From a checkpoint of a small text-conditioned spectrogram flow-matching model.
Data: 52083 training examples, 15.5 epochs.
Rows from block 4 of the denoiser, named by matrix and row number. Rows with one number belong to one attention dimension. Each number is 50 + 12 x the weight over the matrix's rms, rounded and kept within 0 to 99. All counts start at 0.
# q: cross-attention query (model.enc.1.2.cross_attn.q.weight, 96x96), inputs 0-31
# k: cross-attention key (model.enc.1.2.cross_attn.k.weight, 96x128), inputs 0-31
q.39:50 49 29 28 58 51 35 39 64 30 51 32 52 68 55 41 33 52 18 46 51 48 58 51 36 41 35 50 58 56 36 52
k.39:64 36 70 61 25 41 50 52 56 46 39 71 72 51 59 28 37 51 37 60 53 42 59 40 71 48 65 33 64 43 37 39
q.40:54 59 42 57 72 68 48 48 62 46 61 55 43 71 40 41 67 40 41 48 56 61 49 56 48 58 44 49 50 55 57 66
k.40:44 37 66 41 31 48 52 45 51 59 57 45 63 53 53 62 44 65 49 47 56 58 50 61 64 48 59 33 56 46 45 55
q.41:62 54 33 48 52 45 57 33 40 60 49 68 70 48 44 60 50 61 42 70 58 47 32 61 50 48 56 53 65 50 52 44
k.41:40 53 29 54 45 58 49 57 30 34 43 36 53 50 68 59 73 74 48 50 47 53 53 53 49 45 58 62 59 69 45 84
q.42:36 66 32 49 58 51 57 73 35 37 52 28 51 72 58 57 47 64 49 24 51 32 56 51 48 62 55 73 53 56 52 54
k.42:45 49 38 49 23 48 46 48 38 49 51 44 52 50 64 38 45 67 35 50 60 77 58 37 57 54 38 29 67 35 64 36
q.43:55 56 36 35 45 39 56 62 70 24 50 64 52 69 57 40 34 49 59 75 63 57 65 31 25 56 82 37 61 51 50 34
k.43:43 42 30 44 61 65 59 47 43 49 59 55 34 57 33 43 56 47 58 41 55 51 41 45 25 66 45 47 60 39 29 48
q.44:60 50 60 15 62 43 33 61 43 52 64 60 66 62 40 49 42 48 35 62 45 47 69 64 52 51 41 42 50 43 46 46
k.44:45 29 37 61 49 42 63 29 55 43 55 47 56 54 43 46 45 41 29 16 49 48 50 39 35 48 48 44 47 51 47 49
q.45:44 43 44 65 36 59 44 51 37 63 48 51 51 75 48 29 52 38 43 56 64 47 71 49 60 72 58 40 55 36 47 69
k.45:57 73 42 66 43 56 64 43 54 51 54 50 54 60 38 37 55 69 33 59 45 45 43 58 50 44 47 34 43 48 57 36
q.46:41 54 54 46 48 23 57 49 49 72 37 60 51 60 49 54 61 52 52 37 43 60 60 67 41 39 39 61 50 65 68 65
k.46:52 53 45 46 54 48 44 21 42 50 46 57 44 27 37 40 27 62 47 41 49 65 58 49 34 41 46 71 40 51 61 63
q.47:45 49 50 41 51 47 49 55 45 53 45 51 63 39 52 54 42 48 61 12 22 58 55 52 45 50 16 51 34 47 43 50
k.47:29 59 53 48 57 46 43 69 73 48 47 62 43 38 35 33 44 62 44 27 41 38 35 65 26 59 59 42 32 36 59 23
q.48:47 55 42 53 64 47 60 51 48 56 53 56 84 58 40 56 42 51 58 66 55 47 39 44 27 46 40 61 51 40 46 49
k.48:38 53 29 62 43 47 68 51 47 31 48 57 43 29 43 54 64 47 71 38 43 50 69 73 63 56 59 44 71 29 40 63
q.49:40 45 40 49 45 49 45 43 89 66 37 62 44 32 50 49 55 58 57 51 60 38 52 49 55 45 60 74 50 51 56 64
k.49:67 62 40 46 50 53 51 44 43 51 31 68 40 44 28 37 44 47 59 42 50 54 49 69 48 32 48 40 52 57 43 65
q.50:38 60 44 52 35 63 73 60 70 31 54 46 56 52 52 71 27 45 44 26 61 38 39 63 59 42 67 60 34 56 35 56
k.50:54 46 52 56 30 50 40 51 59 44 47 38 56 50 48 50 51 46 56 67 47 72 50 41 65 61 56 32 60 26 41 41
q.51:55 42 18 64 48 60 56 60 46 34 13 58 32 58 35 22 57 56 42 54 55 67 65 49 51 58 74 54 37 43 40 33
k.51:49 47 34 46 42 52 58 43 29 43 32 68 65 61 60 51 50 50 53 52 68 55 53 48 46 70 62 48 53 61 52 46
q.52:35 57 55 49 38 45 22 46 42 43 72 62 42 26 32 38 54 51 68 47 38 60 52 63 40 36 48 50 52 48 52 69
k.52:34 58 64 42 51 65 47 62 31 40 45 33 43 36 51 42 60 52 54 53 52 54 34 57 49 44 54 54 50 54 73 62
q.53:32 51 49 54 44 48 48 50 50 39 67 46 41 49 44 47 45 50 58 61 36 40 57 42 38 48 55 76 40 62 49 48
k.53:29 38 61 59 39 51 47 64 66 54 56 46 35 50 49 54 43 39 40 83 41 51 55 57 36 25 50 67 65 56 29 60
q.54:47 47 47 40 66 60 40 49 59 48 58 37 54 45 76 44 57 52 47 74 57 40 46 54 45 47 41 50 66 51 49 58
k.54:49 53 42 46 60 33 74 26 45 52 55 31 34 49 65 31 49 71 50 57 52 63 48 24 65 47 47 50 72 48 48 50
q.55:57 46 45 44 51 40 75 33 18 48 42 44 50 47 49 42 55 39 34 43 43 61 52 46 49 36 53 56 54 48 75 59
k.55:56 39 44 62 40 59 40 37 43 67 27 38 63 68 61 36 50 71 37 62 71 72 27 34 69 41 42 47 34 50 46 46
q.56:48 46 61 37 50 35 55 33 60 43 48 60 50 55 36 56 22 53 41 45 46 73 58 32 51 46 45 35 58 65 43 48
k.56:56 38 47 63 42 36 59 64 58 62 50 45 39 49 42 37 56 58 51 57 54 52 56 56 35 57 46 66 29 47 49 39
q.57:33 56 33 56 43 68 31 46 69 38 41 58 54 58 34 60 28 50 35 38 48 32 44 30 25 33 39 53 59 54 44 38
k.57:43 48 33 59 38 65 56 51 70 53 40 47 46 38 50 50 63 48 55 62 51 51 47 39 42 47 56 58 62 41 61 48
q.58:45 49 58 38 47 36 50 45 60 51 63 47 40 46 47 49 35 52 25 51 70 53 65 53 53 58 62 54 49 46 63 58
k.58:78 46 50 57 50 52 71 30 37 51 40 46 37 59 70 59 45 53 52 34 34 53 39 44 61 49 40 38 59 53 56 39
q.59:59 50 62 53 51 27 33 27 51 57 36 30 39 62 46 48 38 60 59 43 44 20 57 74 66 67 52 32 62 47 50 61
k.59:40 46 47 53 40 46 65 49 51 43 78 39 62 74 42 46 51 43 60 47 43 48 47 33 52 62 56 44 71 53 50 48
q.60:82 28 24 53 57 51 28 51 56 51 33 61 68 32 26 46 62 44 35 62 52 40 48 60 25 47 51 57 27 55 28 46
k.60:51 61 60 48 49 64 50 38 44 62 61 70 69 68 47 49 39 33 41 35 56 52 62 40 49 51 36 55 52 55 62 68
q.61:80 44 49 36 54 33 41 38 66 43 40 51 58 43 66 63 49 52 51 29 64 43 36 55 60 63 44 63 53 41 35 59
k.61:50 79 45 55 64 59 37 60 49 41 61 44 56 35 57 34 56 62 57 63 31 53 48 57 75 48 40 72 56 63 36 54
q.62:49 46 52 61 53 41 71 73 58 91 21 59 53 60 56 38 69 36 33 43 53 61 57 47 63 46 61 51 57 60 50 50
k.62:60 55 21 53 47 41 33 62 64 70 46 50 39 46 48 35 40 46 51 70 38 49 47 45 53 62 19 71 38 54 54 30
q.63:25 59 45 54 32 51 69 65 42 67 57 42 54 45 41 20 54 57 48 49 54 39 45 62 35 49 59 36 62 22 51 61
k.63:67 45 68 41 61 36 75 57 40 57 60 63 52 53 44 44 63 46 43 49 36 47 43 37 42 49 46 43 58 42 68 58
q.64:57 38 29 34 61 39 53 58 67 50 53 34 68 47 51 67 34 42 50 56 32 28 47 50 53 34 37 52 51 58 45 44
k.64:67 35 35 14 63 41 54 23 42 67 51 60 22 47 61 43 71 33 45 51 53 52 57 51 51 26 27 47 62 43 65 72
q.65:46 42 42 52 51 16 60 36 38 51 40 70 25 55 39 68 44 41 59 38 17 44 36 44 31 20 45 54 47 52 60 60
k.65:59 54 70 52 20 53 58 39 40 54 46 56 54 56 28 39 65 53 55 45 35 55 34 45 58 39 43 39 22 45 36 74
q.66:44 48 27 37 81 46 12 43 52 45 49 59 71 55 43 41 46 59 30 44 43 67 52 49 27 63 57 49 57 53 61 63
k.66:43 58 60 59 58 58 71 44 46 51 37 37 64 34 68 66 35 51 55 43 53 45 31 51 55 46 61 60 47 41 49 61
q.67:66 53 41 70 44 41 59 42 62 44 46 44 47 44 44 47 64 68 50 54 63 69 39 54 52 53 61 38 42 63 41 67
k.67:38 31 39 86 31 44 54 43 47 48 56 57 52 67 75 50 51 61 46 49 43 64 55 45 65 34 27 58 51 52 50 53
q.68:43 66 38 53 50 42 52 56 71 61 91 61 24 54 57 76 44 49 48 68 27 49 57 53 59 61 73 67 65 53 45 49
k.68:57 39 47 45 45 51 42 61 69 73 47 41 40 19 57 57 54 50 69 54 44 48 45 39 59 36 30 56 55 50 32 48
q.69:65 47 43 36 47 37 49 54 52 55 46 60 32 57 16 56 51 26 57 57 15 32 56 37 28 23 35 53 50 57 49 40
k.69:49 45 69 46 54 52 59 51 82 66 47 58 44 46 63 41 59 50 42 40 51 60 59 53 60 40 43 41 35 44 30 41
q.70:54 40 45 44 47 62 64 49 35 62 51 49 44 44 44 70 54 49 60 39 48 40 53 48 42 55 33 34 35 39 69 69
k.70:48 66 76 53 30 58 49 56 42 30 57 47 49 49 66 45 68 50 67 65 40 43 29 37 46 37 59 83 58 27 35 56
q.71:42 38 40 58 48 59 65 41 52 39 41 23 66 18 69 54 62 50 46 29 46 52 52 31 60 37 35 46 63 74 40 64
k.71:52 34 34 41 35 39 34 31 47 61 41 49 31 56 56 55 51 42 54 32 57 54 55 68 10 62 51 63 41 53 77 48
q.72:34 52 41 45 30 63 75 53 57 46 42 60 56 60 35 59 65 34 74 49 40 47 58 51 66 34 44 50 48 43 37 53
k.72:49 56 52 47 41 36 43 51 42 70 58 39 26 51 57 50 62 61 48 56 44 31 51 54 43 52 47 49 47 54 43 44
q.73:42 34 32 42 41 41 39 40 51 46 33 55 21 55 29 40 57 67 39 51 51 64 59 36 73 66 69 56 41 46 71 53
k.73:65 40 67 62 47 49 65 57 46 54 45 63 64 57 53 55 47 35 67 45 55 59 39 49 61 50 77 49 36 62 29 49
q.74:45 51 50 39 52 46 41 49 66 67 38 61 59 43 32 54 66 47 63 42 49 43 60 39 40 58 46 47 30 44 82 36
k.74:62 51 35 74 44 61 53 70 45 53 40 00 54 40 49 37 33 38 59 60 44 47 44 38 50 59 57 32 46 73 40 58
q.75:57 45 46 61 70 74 40 58 48 67 48 47 71 59 56 55 32 42 28 53 51 48 43 70 47 42 45 60 52 31 39 29
k.75:61 38 70 30 73 48 38 26 47 51 41 40 50 61 31 56 48 56 45 17 52 42 42 47 71 54 50 52 30 60 61 47
q.76:43 62 51 31 40 63 51 61 34 16 54 19 60 34 49 62 50 49 44 72 72 39 48 55 43 51 58 53 28 71 54 51
k.76:47 39 48 33 48 40 70 72 46 45 48 75 60 46 51 59 67 49 52 49 53 26 42 34 38 36 48 61 74 52 70 51
q.77:23 52 55 42 45 47 47 21 52 62 40 63 43 66 21 45 52 39 59 70 15 33 51 39 64 49 57 52 60 34 61 50
k.77:50 44 70 44 51 41 62 41 64 64 61 55 35 42 54 45 53 65 57 66 45 35 46 62 56 42 44 38 58 66 49 69
q.78:39 52 56 53 59 46 68 58 41 54 28 53 48 51 41 46 54 59 28 60 65 22 73 62 66 46 44 40 53 47 65 51
k.78:44 75 56 49 45 61 50 55 49 55 64 39 31 37 36 51 66 44 54 25 43 46 44 65 57 51 42 56 44 42 60 62
q.79:47 23 38 50 48 62 63 50 40 60 38 33 36 23 62 55 50 47 47 62 54 33 41 50 65 29 42 52 61 52 62 59
k.79:55 53 56 56 32 39 54 49 47 51 56 57 57 69 46 17 30 49 60 48 43 51 46 41 38 47 57 82 47 56 37 69
q.80:45 41 46 42 48 29 50 69 35 43 48 58 37 55 58 28 37 32 30 40 48 45 70 57 33 48 42 51 58 80 74 44
k.80:65 49 50 57 60 67 61 59 50 33 68 37 51 34 31 49 41 49 36 21 39 46 49 44 55 53 40 33 46 38 35 31
q.81:64 32 44 43 38 56 59 57 26 51 59 50 55 55 56 51 53 50 36 67 37 49 52 49 40 43 53 62 51 58 33 49
k.81:46 38 44 53 40 42 47 42 54 77 56 63 68 59 52 54 54 46 22 48 52 48 74 65 20 41 55 56 51 37 47 30
q.82:29 75 50 25 51 56 82 53 60 45 47 42 32 40 50 45 65 54 41 52 62 51 42 42 57 59 30 39 46 39 46 50
k.82:25 60 63 44 51 33 52 70 59 48 61 28 44 29 44 45 47 56 50 52 40 56 66 38 65 61 39 75 48 48 69 37
q.83:53 68 48 72 61 28 50 36 33 78 30 46 55 52 34 43 62 28 59 53 41 59 61 44 42 33 25 43 64 58 64 75
k.83:74 53 53 38 47 53 41 52 50 76 47 41 43 69 61 36 35 49 51 39 44 55 48 57 28 52 47 54 42 47 40 42
q.84:39 64 36 53 31 48 64 40 38 52 47 73 59 68 69 46 45 31 35 42 35 46 37 63 44 50 59 68 53 56 71 74
k.84:51 77 44 55 49 44 76 27 69 61 33 52 42 61 49 46 42 69 35 46 25 60 51 73 55 46 33 37 46 47 60 47
q.85:74 38 55 50 45 60 64 60 54 53 69 59 52 56 37 30 46 49 65 41 49 29 61 49 40 53 30 55 43 60 39 48
k.85:65 44 56 59 52 48 54 59 36 80 49 47 43 47 38 58 61 34 58 52 43 59 48 65 51 40 46 49 32 41 34 55